Weights of a small image VAE: 5.8M parameters, encoder depths [2, 5, 2].
Rows from block 7 of the encoder of a small image VAE, named by matrix and row number. Rows with one number within an expert belong to one neuron, the router's apart. Each number is 50 + 10 x the weight over its row's rms, rounded and kept within 0 to 99. All counts start at 0.
Before each expert's rows are labels from the 100 images, of 14976, where the router gives the expert most weight on average: "top examples" is what is common among them. Only what is clearly more common there than usual is listed. The data: pixel-art sprites of 400 made-up characters on tiled backdrops. In brackets: how many of the 100, against the usual share in percent.
# router: router (encoder.blocks.7.mlp.router.weight, 16x192, trained with AdamW), inputs 96-191
# gate: expert gate (encoder.blocks.7.mlp.gate, 16x192x192), inputs 96-191
# up: expert up (encoder.blocks.7.mlp.up, 16x192x192), inputs 96-191
# down: expert down (encoder.blocks.7.mlp.down, 16x192x192, transposed), outputs 96-191

# expert 5
top examples: white (36 vs 8)
router.5:33 53 52 49 50 49 52 54 37 58 34 36 43 44 49 54 54 46 55 44 60 34 53 51 57 52 60 47 25 58 53 64 41 38 46 61 59 44 57 52 51 55 54 56 47 70 58 47 62 38 48 39 32 49 61 59 50 34 52 58 76 54 40 44 52 43 46 61 56 39 50 47 42 58 32 39 59 37 47 58 57 43 44 58 50 58 48 65 52 56 60 44 58 72 51 38
gate.0:42 54 43 72 42 50 55 45 46 45 67 47 44 52 55 49 48 40 39 59 34 29 44 45 58 55 51 46 42 45 47 54 45 52 32 57 18 41 43 43 53 57 52 51 38 40 55 52 63 52 47 47 36 37 51 57 59 48 58 52 53 36 56 42 49 46 74 49 51 66 51 46 49 50 48 46 62 47 37 50 54 65 31 54 55 64 69 58 56 56 31 46 51 72 51 58
up.0:47 52 46 64 41 64 52 47 46 41 70 47 49 57 55 47 51 44 34 60 44 23 45 46 58 60 44 42 55 52 49 53 46 51 31 48 25 39 41 48 49 63 57 46 32 41 49 50 55 53 45 44 35 44 48 61 52 44 56 54 49 38 58 42 51 49 68 50 47 66 51 51 49 48 51 41 64 46 42 52 49 61 41 55 58 61 68 58 55 60 29 54 54 66 53 57
down.0:62 42 39 45 52 36 55 63 51 45 62 74 51 58 36 51 62 58 45 55 56 67 45 47 35 41 61 56 61 57 46 45 53 52 47 52 52 44 45 48 55 33 38 41 56 55 53 51 42 50 54 58 61 40 43 62 54 57 48 54 47 29 45 54 63 38 50 45 49 40 68 74 41 49 26 64 54 52 56 58 51 43 67 51 40 48 47 55 49 63 52 51 43 47 33 54
gate.1:52 49 45 50 40 64 67 36 34 46 28 63 68 47 48 49 32 51 60 48 53 56 47 55 50 54 48 45 38 49 50 49 45 57 52 47 36 53 53 34 49 38 58 32 57 45 47 52 68 60 38 45 58 48 57 57 38 42 51 69 59 52 46 54 52 56 55 54 49 31 67 44 62 57 52 45 39 28 69 50 62 52 59 51 32 60 52 48 51 32 50 40 45 47 51 38
up.1:44 49 50 56 63 37 34 61 63 54 64 41 28 57 53 55 68 50 42 56 46 39 54 43 49 43 53 50 56 48 49 49 54 41 45 49 64 46 44 67 54 61 44 69 36 56 57 51 37 39 60 55 39 59 40 43 61 60 48 38 38 48 58 42 50 44 44 44 54 67 30 50 41 45 46 62 61 70 37 46 41 47 41 50 63 41 47 51 43 67 46 55 56 53 55 57
down.1:49 65 52 66 49 54 51 41 28 43 38 46 62 47 41 48 47 49 54 42 35 64 46 50 48 50 59 47 44 48 47 51 65 28 48 45 37 70 41 44 59 37 45 40 62 39 62 43 60 66 46 36 57 48 63 66 44 46 42 62 52 49 44 50 54 53 40 55 64 49 55 47 39 54 58 46 62 39 48 42 30 48 48 51 47 66 54 50 61 50 47 25 67 49 41 40
gate.2:65 57 63 42 51 53 70 61 44 36 66 52 49 60 42 68 59 44 73 66 31 34 42 24 34 46 53 59 42 32 53 34 62 68 38 49 51 61 46 50 40 43 53 56 49 60 47 51 51 65 64 58 50 43 42 56 56 64 64 38 51 50 52 42 56 49 49 56 63 42 50 59 37 49 63 62 56 54 53 54 58 48 58 67 73 26 45 46 46 61 49 60 56 58 43 46
up.2:47 52 44 51 42 42 33 46 59 62 46 40 54 38 46 41 53 51 29 35 74 61 64 67 62 48 50 46 54 62 36 65 31 51 71 56 46 46 59 44 53 50 42 48 49 45 53 48 54 55 38 44 45 61 60 55 47 55 45 71 50 54 50 61 49 43 54 42 30 54 50 41 62 54 44 49 57 62 48 47 57 57 40 32 34 59 55 57 64 31 33 49 40 42 45 48
down.2:56 54 42 65 38 57 60 40 43 38 32 39 50 54 41 37 53 32 52 47 18 43 43 47 33 52 50 41 69 62 60 50 59 64 55 29 53 56 55 69 56 56 58 58 37 50 44 45 71 53 45 37 57 69 53 46 39 35 66 57 45 66 69 61 60 41 37 62 60 58 51 44 50 58 52 48 52 46 62 40 58 57 54 39 56 40 36 65 44 71 43 43 54 46 50 65
gate.3:45 54 36 54 63 38 40 34 52 56 59 32 51 47 50 44 51 52 63 55 71 61 46 49 60 62 34 50 30 62 47 55 59 50 42 53 71 45 46 54 45 35 28 59 44 47 32 59 50 56 46 49 41 50 61 54 53 46 45 61 43 46 63 52 66 45 57 58 47 55 57 31 63 38 39 49 62 48 47 78 50 53 53 59 53 44 62 46 48 39 48 47 56 48 54 44
up.3:38 47 49 68 48 42 53 47 71 56 48 48 36 52 43 39 45 45 44 30 73 50 58 44 64 45 43 60 15 45 50 60 34 60 40 69 60 56 53 32 46 56 55 70 50 50 47 57 57 59 40 54 47 48 63 54 55 54 63 44 64 45 55 44 61 48 70 58 65 37 52 34 56 60 42 45 45 67 40 60 33 41 39 53 42 46 53 64 48 35 44 41 57 38 52 54
down.3:46 35 67 62 55 45 45 55 46 47 54 51 46 47 51 56 60 50 53 71 44 46 48 35 55 56 51 56 42 28 44 47 59 63 43 47 55 64 49 48 52 56 49 43 65 54 59 36 35 61 50 56 53 44 37 57 59 41 44 29 41 38 45 36 42 51 52 35 59 44 53 47 69 47 64 45 47 42 37 41 57 55 37 71 46 42 72 42 55 45 41 66 46 49 46 40
gate.4:51 50 48 47 54 44 49 60 58 46 41 58 55 65 50 28 56 36 51 44 52 53 59 38 43 22 40 50 40 48 43 59 46 35 56 56 44 63 45 41 53 60 69 52 48 54 65 58 61 48 49 45 65 59 62 33 37 39 59 54 72 48 61 43 65 48 53 59 43 49 48 33 34 42 39 45 37 58 58 43 64 59 44 50 64 38 68 53 51 61 60 39 49 41 56 51
up.4:58 48 56 42 51 52 67 63 56 45 52 59 48 56 45 35 54 51 40 38 48 36 22 71 49 52 59 44 45 48 44 45 49 42 60 51 53 59 48 66 46 25 47 51 60 52 65 54 65 49 48 44 43 50 37 41 46 62 47 35 65 38 62 49 53 21 42 35 62 65 54 64 59 40 44 64 56 55 47 60 50 49 45 58 35 70 42 66 51 61 55 42 49 51 41 52
down.4:52 56 57 33 67 57 56 44 42 50 48 47 44 42 55 60 36 69 38 54 57 42 56 41 74 39 54 55 50 46 42 40 79 40 63 61 65 44 67 54 46 41 52 43 55 59 61 55 26 43 48 45 40 65 59 42 37 41 45 38 47 42 31 48 49 46 57 54 48 55 35 65 49 49 52 38 50 45 58 71 64 63 45 44 54 50 46 39 53 62 54 51 44 38 65 54

# expert 11
top examples: pink (33 vs 8.7)
router.11:37 58 49 40 49 61 44 45 43 68 36 61 30 50 63 60 58 38 48 31 44 59 66 49 35 55 50 42 55 39 50 47 44 38 49 51 49 65 36 26 48 61 36 57 47 48 45 55 41 57 43 57 48 44 51 73 62 45 44 44 42 49 38 57 44 66 38 50 33 33 63 55 62 45 35 57 35 48 64 54 63 41 55 35 50 46 68 63 41 51 51 50 59 42 73 35
gate.0:58 56 61 58 46 50 59 43 41 53 53 55 57 56 33 41 49 48 41 40 32 51 44 45 55 44 52 69 43 54 45 59 40 40 63 76 56 61 48 34 61 47 58 49 70 61 38 42 62 52 52 47 40 64 46 53 46 56 54 84 62 53 50 43 56 63 46 64 68 40 63 53 49 60 40 57 58 53 47 54 52 40 41 46 60 37 59 64 55 43 52 32 46 43 47 55
up.0:49 51 58 60 51 51 68 49 39 36 57 52 52 60 20 43 61 45 38 54 48 41 43 56 72 44 48 68 52 55 44 62 36 44 49 77 46 58 56 35 69 40 49 51 66 57 46 36 71 43 46 41 42 60 39 53 56 70 49 63 60 39 49 38 58 58 54 64 70 48 54 55 45 54 47 70 63 43 46 54 58 52 44 53 63 43 60 66 44 42 47 34 55 42 60 53
down.0:41 40 46 45 56 39 50 57 54 34 42 43 63 41 74 45 38 52 46 52 39 58 50 47 62 37 43 54 61 54 69 56 45 52 50 49 52 62 66 57 54 49 56 47 37 61 51 45 45 42 47 39 59 65 60 71 48 38 46 39 64 45 40 43 63 29 56 44 38 56 55 42 32 47 61 44 40 45 50 37 48 52 49 32 52 52 44 44 62 50 49 43 40 42 47 61
gate.1:47 53 49 42 53 51 31 49 50 52 46 52 36 52 47 45 37 43 48 56 37 57 53 62 74 23 64 70 34 73 43 66 73 45 60 48 58 53 54 31 43 30 65 50 42 61 40 51 47 36 56 47 50 56 45 43 36 51 55 75 83 63 47 60 64 42 50 58 44 51 38 37 44 47 49 51 37 62 47 59 51 59 50 48 56 50 51 42 55 51 45 46 53 48 42 51
up.1:47 52 51 60 42 54 56 54 51 42 54 52 48 62 34 35 41 31 45 63 43 35 50 47 59 38 65 52 66 56 57 43 64 42 65 41 51 52 67 54 36 50 38 60 45 51 41 57 65 52 48 51 66 47 50 41 44 51 47 45 43 55 47 62 62 49 48 67 26 57 53 53 60 55 33 61 51 60 52 47 53 51 42 53 34 43 48 56 42 60 41 54 59 48 57 56
down.1:57 45 49 55 36 56 34 60 50 44 46 47 46 50 47 59 53 44 51 37 48 50 62 56 60 63 40 68 40 44 48 51 34 56 47 49 50 46 74 33 53 65 50 54 43 57 47 52 63 21 53 48 66 69 46 47 39 50 54 58 67 48 38 55 39 52 56 72 44 55 41 29 73 56 48 36 46 56 51 67 41 60 44 48 61 67 57 40 59 42 49 51 56 25 60 48
gate.2:72 59 63 51 48 61 50 59 45 43 51 32 28 40 49 66 35 47 36 53 57 44 51 56 46 37 62 41 42 48 40 51 58 47 44 57 55 56 55 49 41 42 50 53 58 54 41 57 33 32 30 48 44 64 49 49 45 66 58 47 70 43 44 44 44 38 53 28 57 49 56 43 38 47 59 75 54 57 55 52 71 63 55 51 40 37 58 41 56 38 65 58 48 38 34 58
up.2:61 55 59 44 62 54 43 51 51 43 42 40 49 55 49 56 36 50 37 54 50 45 65 63 52 43 56 49 48 56 38 60 44 55 46 55 61 48 53 54 56 55 55 54 54 39 45 46 46 36 25 53 42 56 53 50 52 64 49 41 43 57 61 53 41 43 49 42 46 49 44 53 38 39 41 61 51 68 46 52 65 61 56 61 35 48 41 40 60 60 56 49 47 26 50 66
down.2:49 41 68 66 55 47 58 33 54 51 60 57 50 63 53 44 54 53 57 54 37 67 50 45 36 46 44 59 36 65 66 62 49 52 60 58 37 51 50 44 44 42 46 59 12 53 45 63 39 72 47 40 52 50 43 26 55 49 41 50 54 44 48 65 56 45 52 60 40 52 59 60 62 53 59 43 42 34 53 57 59 50 58 47 65 51 43 54 53 43 37 44 33 45 51 52
gate.3:44 63 59 44 54 57 42 47 56 39 57 55 49 42 53 69 53 37 38 63 42 52 48 45 60 49 44 50 39 51 48 47 53 55 47 40 64 46 52 51 60 60 50 60 23 46 55 47 53 43 59 49 35 56 56 60 54 35 56 65 71 36 29 43 46 36 67 47 47 55 55 54 28 43 42 54 59 46 46 54 41 71 50 34 51 50 54 45 52 50 29 45 60 58 58 53
up.3:59 53 34 48 45 41 60 59 51 43 34 32 42 28 34 60 57 39 35 52 52 64 54 56 45 54 44 44 50 37 37 48 60 59 39 30 60 41 57 59 43 43 55 37 39 56 29 39 40 55 54 55 43 62 41 43 47 52 36 68 57 50 44 48 51 57 57 33 60 56 54 60 45 48 47 52 63 66 48 55 58 73 41 67 50 52 55 50 52 58 38 73 55 57 60 63
down.3:51 39 53 52 63 47 53 52 46 60 62 56 47 64 52 52 58 54 59 60 45 38 47 37 46 66 61 38 52 68 51 44 60 55 57 39 62 45 30 37 58 60 39 46 46 36 48 64 54 52 48 23 43 66 52 30 35 52 52 52 63 48 60 40 52 50 57 63 43 47 61 41 59 45 51 51 49 31 60 57 51 45 43 65 57 38 46 53 44 73 54 57 41 47 55 74
gate.4:52 62 41 33 53 37 49 47 44 45 49 45 45 74 42 52 52 44 50 63 55 57 41 54 42 59 43 45 53 55 55 76 60 59 52 59 39 47 48 44 48 74 37 55 56 55 60 46 54 50 54 60 65 41 44 41 58 44 59 77 80 32 50 54 45 44 53 48 52 53 47 37 33 37 55 52 35 45 50 42 49 56 53 68 68 54 32 57 66 54 44 61 56 33 47 38
up.4:48 40 52 71 51 46 39 57 45 54 55 44 57 24 59 53 40 56 39 38 45 45 52 50 53 37 57 54 49 39 48 23 43 44 46 44 56 54 44 63 57 33 51 45 62 38 49 48 50 57 45 48 38 60 57 52 42 55 36 33 27 69 44 41 64 53 46 49 50 55 54 61 61 59 49 55 64 58 47 57 44 48 42 37 43 47 67 44 38 42 57 48 30 69 54 54
down.4:37 43 62 41 40 58 46 39 46 49 35 45 48 67 58 56 66 54 52 52 50 45 56 60 54 59 45 32 58 60 54 53 39 59 42 34 56 54 52 48 41 47 44 51 58 44 43 53 67 42 62 49 43 32 42 73 43 38 55 52 60 40 54 60 07 51 71 54 48 44 36 56 50 40 57 42 57 59 46 44 51 52 48 47 46 63 49 40 57 50 60 56 54 35 47 49

# expert 0
top examples: white (42 vs 8)
router.0:38 53 31 46 65 28 47 46 51 65 53 54 36 57 52 39 32 39 59 59 38 50 49 56 45 57 36 26 60 78 44 48 38 36 62 49 38 46 54 47 53 72 50 50 38 47 33 56 44 39 47 57 63 37 51 44 65 49 42 51 61 29 62 40 52 48 44 70 63 46 56 43 44 32 39 59 51 49 47 64 56 41 52 66 46 52 42 60 56 66 54 59 47 53 55 56
gate.0:51 43 70 32 59 63 53 36 50 42 63 42 56 61 41 33 55 49 65 59 36 38 52 41 39 47 44 66 57 46 49 45 41 44 44 66 55 44 63 44 49 52 54 68 32 42 50 46 50 48 58 60 60 51 57 40 55 60 55 49 44 45 49 61 43 41 59 55 56 47 38 44 65 54 52 54 49 63 44 51 32 48 63 48 43 40 41 55 56 46 25 52 56 62 59 50
up.0:52 35 64 72 57 43 51 49 47 49 43 57 53 49 40 39 46 42 45 57 68 54 45 54 52 47 65 62 40 59 53 42 42 24 49 51 55 37 56 34 34 49 47 58 61 46 40 57 30 50 45 63 58 57 57 25 50 62 34 50 62 58 67 44 45 44 65 48 37 54 44 45 67 53 40 53 28 64 39 48 46 47 54 44 56 29 54 56 54 42 55 42 43 57 47 58
down.0:51 51 54 65 47 62 59 30 61 53 50 52 51 46 41 40 63 45 42 38 48 76 46 47 39 52 44 56 49 55 48 47 39 40 30 49 42 46 54 37 37 38 61 36 47 45 53 45 63 55 44 56 42 49 54 54 49 55 41 59 45 55 42 63 43 42 44 56 35 41 58 54 69 66 40 68 35 48 50 57 53 49 53 63 56 49 36 50 50 45 47 42 68 58 30 64
gate.1:63 58 67 52 44 61 68 36 37 51 44 64 45 59 48 53 31 63 45 37 53 58 44 49 65 35 49 52 39 42 57 53 47 47 54 54 42 76 64 46 42 56 53 36 71 67 39 57 38 61 55 58 41 45 58 48 54 41 48 55 62 62 57 43 60 44 50 27 66 58 51 51 41 57 38 56 39 52 69 59 59 48 37 34 60 58 75 60 40 71 44 37 56 32 48 51
up.1:43 46 37 47 60 36 34 66 64 48 52 39 51 41 56 52 71 29 49 68 50 45 53 49 37 73 56 50 59 56 42 44 48 52 48 44 63 26 31 53 62 48 44 65 31 37 67 44 53 36 42 49 58 66 42 56 50 55 51 46 38 41 48 53 40 53 53 61 37 47 50 53 53 48 57 40 56 47 32 34 45 47 56 59 42 50 28 42 61 23 62 65 44 72 54 50
down.1:55 54 44 37 29 65 59 50 53 53 46 49 54 43 48 58 47 68 52 40 36 49 48 50 51 58 38 61 37 55 57 42 33 52 46 52 43 53 38 33 49 50 47 42 75 58 32 60 63 39 39 45 56 37 56 47 57 48 56 60 59 63 57 66 54 45 47 66 34 28 63 61 44 41 44 58 33 61 50 47 51 52 49 30 59 45 79 48 50 55 57 38 49 51 53 47
gate.2:53 49 47 57 44 50 31 48 56 53 40 60 70 40 40 41 50 48 47 59 55 35 44 45 54 50 44 57 44 63 53 51 52 45 37 35 47 53 55 42 50 45 38 35 51 53 57 30 54 70 49 63 45 57 58 37 31 62 51 58 62 60 41 46 59 34 54 47 59 45 51 56 47 54 33 40 61 61 53 43 54 39 53 47 52 44 54 51 58 45 61 53 42 40 46 35
up.2:34 41 55 57 50 65 56 28 56 63 40 55 64 50 62 47 51 36 41 63 38 43 37 50 43 52 48 48 43 47 51 59 69 55 59 48 51 61 42 57 48 53 46 42 62 55 42 60 52 54 58 44 39 51 52 46 35 48 34 71 55 47 43 54 63 43 54 58 66 53 44 61 53 40 54 43 73 52 63 52 52 37 53 60 52 50 53 68 24 40 43 57 42 44 51 41
down.2:41 54 42 37 54 52 43 45 47 54 43 47 45 58 49 44 63 53 58 51 47 49 43 51 71 64 38 61 33 57 69 35 42 36 57 47 45 46 55 34 59 66 60 62 47 50 50 45 40 53 55 40 43 42 48 35 51 49 42 48 53 56 31 57 47 57 54 66 48 50 44 51 47 44 37 52 49 58 63 57 50 66 48 42 50 60 51 41 54 53 42 29 58 56 54 24
gate.3:44 46 52 78 41 44 44 61 48 68 51 43 56 44 50 58 46 62 65 41 60 49 48 37 73 39 46 59 36 57 37 42 37 65 64 50 36 64 48 44 59 40 43 46 43 34 37 56 49 61 54 42 66 33 44 58 35 45 31 53 58 53 51 29 52 30 56 54 44 57 64 53 41 38 42 52 33 55 49 53 25 59 51 35 37 53 58 57 62 46 50 43 65 45 64 42
up.3:53 40 44 46 40 62 47 28 58 50 45 37 44 75 38 47 35 51 48 48 46 44 36 62 55 44 48 44 37 47 37 32 61 50 50 49 69 56 51 49 48 56 52 35 44 43 36 48 51 49 69 45 43 57 47 56 55 52 49 48 51 45 32 62 43 53 66 55 40 44 43 53 55 46 55 48 35 36 53 60 59 61 59 57 53 65 54 38 53 57 46 41 61 53 57 51
down.3:49 41 43 68 55 63 56 59 50 41 41 31 51 52 42 59 50 45 50 51 56 42 47 44 42 53 52 66 63 47 59 53 50 45 61 60 54 47 51 49 61 59 79 42 40 45 47 64 52 36 51 69 52 38 37 61 37 35 44 41 42 53 42 52 54 52 32 59 53 53 76 37 50 38 69 46 51 47 48 42 42 56 56 52 67 62 51 48 57 68 49 47 45 41 45 36
gate.4:61 54 40 46 51 38 53 40 59 50 67 48 40 43 37 35 47 38 56 54 55 46 50 33 44 44 58 52 39 41 46 39 54 60 71 62 77 67 25 27 53 53 52 36 41 48 57 41 50 55 44 49 53 64 36 54 61 57 36 39 55 43 75 65 37 44 54 61 62 35 51 56 59 58 40 52 56 41 62 68 51 49 58 63 42 54 48 44 62 50 65 60 45 46 44 51
up.4:61 55 41 41 49 38 48 33 66 48 63 49 32 49 46 38 57 34 50 57 52 48 51 29 46 44 59 58 42 43 54 37 51 50 73 65 74 63 25 37 57 61 49 39 46 47 54 45 51 54 52 44 56 62 29 59 64 53 44 34 44 51 76 62 40 42 60 52 65 34 53 54 53 53 40 52 52 38 53 66 58 51 57 61 41 48 43 45 62 54 67 60 49 49 45 53
down.4:62 44 46 48 46 52 52 59 24 52 49 60 56 43 59 66 52 44 63 52 47 56 35 58 45 53 60 59 29 69 39 53 58 45 32 36 31 55 62 40 52 71 46 65 45 52 46 46 46 57 51 31 53 62 51 27 34 51 53 55 42 44 56 45 51 54 51 42 30 52 63 57 45 40 45 41 44 55 49 54 51 48 49 53 51 61 53 52 35 51 57 46 46 37 43 37

# expert 8
top examples: white (30 vs 8)
router.8:61 77 56 38 56 56 51 60 45 62 43 60 52 59 51 46 38 43 68 59 45 58 52 54 48 42 51 49 34 58 59 42 32 61 46 47 41 53 44 64 54 46 64 51 38 36 35 63 65 43 57 46 50 62 52 54 59 33 60 63 45 47 37 49 46 44 63 65 44 45 69 43 60 65 23 43 42 59 41 59 48 50 69 46 45 59 61 60 63 63 55 31 63 54 50 48
gate.0:39 42 67 41 51 44 69 73 46 46 50 46 69 46 50 47 48 60 37 52 53 45 68 48 76 52 66 46 49 46 50 39 52 57 62 46 49 22 40 58 45 45 51 61 47 29 53 40 52 31 49 46 25 53 64 53 59 53 47 46 54 57 45 49 43 57 58 44 49 50 63 54 35 47 58 50 35 52 53 49 69 54 63 46 45 46 47 54 44 37 46 57 27 62 53 49
up.0:56 48 55 68 49 43 39 31 55 46 51 53 39 63 54 58 46 49 67 40 58 52 28 55 34 37 45 58 58 57 55 56 42 39 38 63 57 62 57 35 49 60 56 33 40 64 56 61 56 69 62 52 73 38 40 35 43 39 53 43 46 44 53 44 56 47 39 56 49 56 54 48 64 55 52 51 66 45 52 54 37 42 49 45 64 37 50 46 59 58 51 43 63 37 54 52
down.0:56 52 60 34 41 41 66 70 49 48 51 53 49 45 62 42 52 66 45 44 55 62 57 71 45 47 43 62 45 57 54 55 58 37 58 44 37 53 26 41 60 35 69 58 49 58 48 54 50 56 46 65 43 12 62 53 54 56 49 51 54 40 48 50 53 40 42 51 46 49 58 43 22 39 68 60 61 49 54 32 59 68 62 44 48 52 42 38 58 49 48 38 44 68 49 35
gate.1:59 58 42 43 47 36 48 57 72 38 74 55 55 38 63 50 49 38 55 51 45 53 54 57 31 59 45 51 39 71 49 43 55 55 54 46 57 42 67 53 47 43 51 43 28 62 61 61 60 44 43 42 46 66 62 23 54 46 66 57 49 49 41 46 21 61 55 48 45 38 64 52 49 53 39 63 41 54 53 33 49 49 48 53 40 37 54 56 47 54 64 45 49 67 49 36
up.1:38 46 51 45 52 62 64 47 29 59 37 42 45 59 48 49 56 50 39 54 54 44 47 39 68 42 49 45 74 41 48 49 51 56 47 49 43 63 39 52 52 63 38 60 73 38 34 30 30 56 51 57 51 20 53 61 45 55 35 51 52 57 54 56 71 42 53 54 44 64 40 40 45 52 57 43 60 51 49 75 46 57 60 48 55 50 34 49 50 39 25 55 50 45 48 61
down.1:48 57 56 39 46 50 45 44 52 56 49 56 59 48 53 32 58 59 53 52 40 52 41 60 52 60 45 38 62 62 62 50 43 45 61 68 54 62 46 50 38 50 66 34 39 60 59 53 37 66 54 50 36 59 50 65 49 48 31 48 60 49 39 70 44 56 56 43 59 40 58 48 46 42 46 58 46 50 38 49 58 56 58 61 30 52 51 48 45 62 49 68 51 52 66 55
gate.2:62 56 32 61 57 60 59 50 43 63 60 68 61 59 53 35 48 53 53 44 60 41 39 46 62 40 57 55 39 54 52 56 36 24 42 62 44 48 58 64 30 49 37 68 51 59 45 51 38 48 50 40 47 51 54 38 41 51 41 34 52 47 58 68 48 42 42 58 52 53 35 69 50 52 34 59 67 50 57 66 30 43 47 39 40 61 43 41 45 75 66 38 65 51 51 64
up.2:46 54 39 50 60 54 71 48 42 58 56 58 62 71 55 36 52 61 56 35 66 42 50 54 52 36 46 43 52 42 39 50 35 45 44 64 37 49 65 49 34 44 40 47 55 63 30 46 37 68 52 35 43 36 43 49 39 48 39 41 42 42 65 64 52 50 37 55 55 50 54 53 50 55 29 59 60 62 56 55 58 46 45 52 39 57 59 49 35 67 54 28 51 63 48 68
down.2:38 64 59 47 42 60 55 64 41 37 43 39 42 61 59 56 50 36 32 53 52 55 60 55 59 42 50 52 32 48 38 48 65 46 42 66 48 44 74 45 55 59 67 43 41 50 68 52 67 45 56 52 48 58 36 77 61 53 57 33 48 25 54 54 55 63 50 41 53 49 43 48 52 64 37 51 58 43 54 59 54 60 39 61 55 69 41 52 41 51 59 64 61 36 60 44
gate.3:38 56 45 47 61 52 32 61 57 54 64 50 36 45 51 67 59 60 31 68 44 67 44 46 30 47 48 68 33 57 36 32 39 50 61 65 65 49 50 49 40 30 52 32 40 54 49 50 60 48 60 49 35 59 55 44 64 42 34 70 55 35 46 59 48 29 61 59 50 63 59 44 41 49 40 56 46 42 67 44 64 65 41 44 51 49 54 56 74 49 59 63 43 66 50 49
up.3:51 41 50 55 49 45 60 52 57 68 44 44 53 61 61 37 41 58 66 40 52 51 46 17 53 41 40 39 75 51 52 53 48 49 50 50 46 44 58 58 45 41 38 47 34 52 30 59 41 50 40 54 63 55 46 43 39 60 48 34 52 44 60 53 51 64 42 45 59 41 59 47 45 29 44 35 62 61 43 48 53 65 67 54 78 54 37 33 45 48 62 66 52 58 52 55
down.3:62 44 42 50 41 36 32 52 31 52 59 49 48 34 47 67 49 54 47 58 46 51 58 69 60 57 58 33 52 31 57 30 63 48 55 51 51 49 42 57 54 52 31 45 55 38 58 36 26 57 48 40 44 47 42 52 51 51 45 45 55 70 37 49 47 54 56 52 45 58 42 61 42 66 44 55 59 55 44 44 66 47 56 37 48 61 46 61 37 42 46 31 41 28 59 77
gate.4:65 49 56 45 55 46 64 62 42 62 53 45 41 59 65 61 58 53 24 44 59 49 49 50 32 36 47 45 50 68 54 50 76 64 57 40 34 44 51 54 52 43 33 37 44 85 63 44 42 50 50 47 38 46 49 44 52 56 31 43 66 48 53 63 60 46 73 51 56 45 34 57 50 45 50 66 48 56 51 50 45 65 50 61 59 48 57 43 56 46 47 41 42 54 55 39
up.4:37 43 48 47 52 48 43 42 53 46 40 46 51 47 39 43 54 41 77 52 53 42 66 38 70 50 57 64 50 52 49 57 41 29 62 58 66 55 61 43 54 54 70 54 43 27 36 57 49 50 50 46 48 61 51 53 50 51 59 64 46 50 54 40 45 53 30 63 43 49 71 39 41 50 52 26 63 41 69 57 47 46 47 43 43 56 38 64 45 43 53 59 50 51 53 60
down.4:28 56 49 57 47 44 47 46 58 45 56 55 44 63 48 42 72 64 41 44 39 37 57 63 32 35 66 39 33 46 54 78 59 44 55 47 56 66 49 50 41 53 49 49 68 64 49 64 41 49 67 60 48 43 45 57 49 44 26 45 64 59 46 45 57 71 43 52 44 50 35 59 42 57 44 65 49 51 38 60 55 48 39 50 45 44 40 45 42 72 59 60 51 57 47 41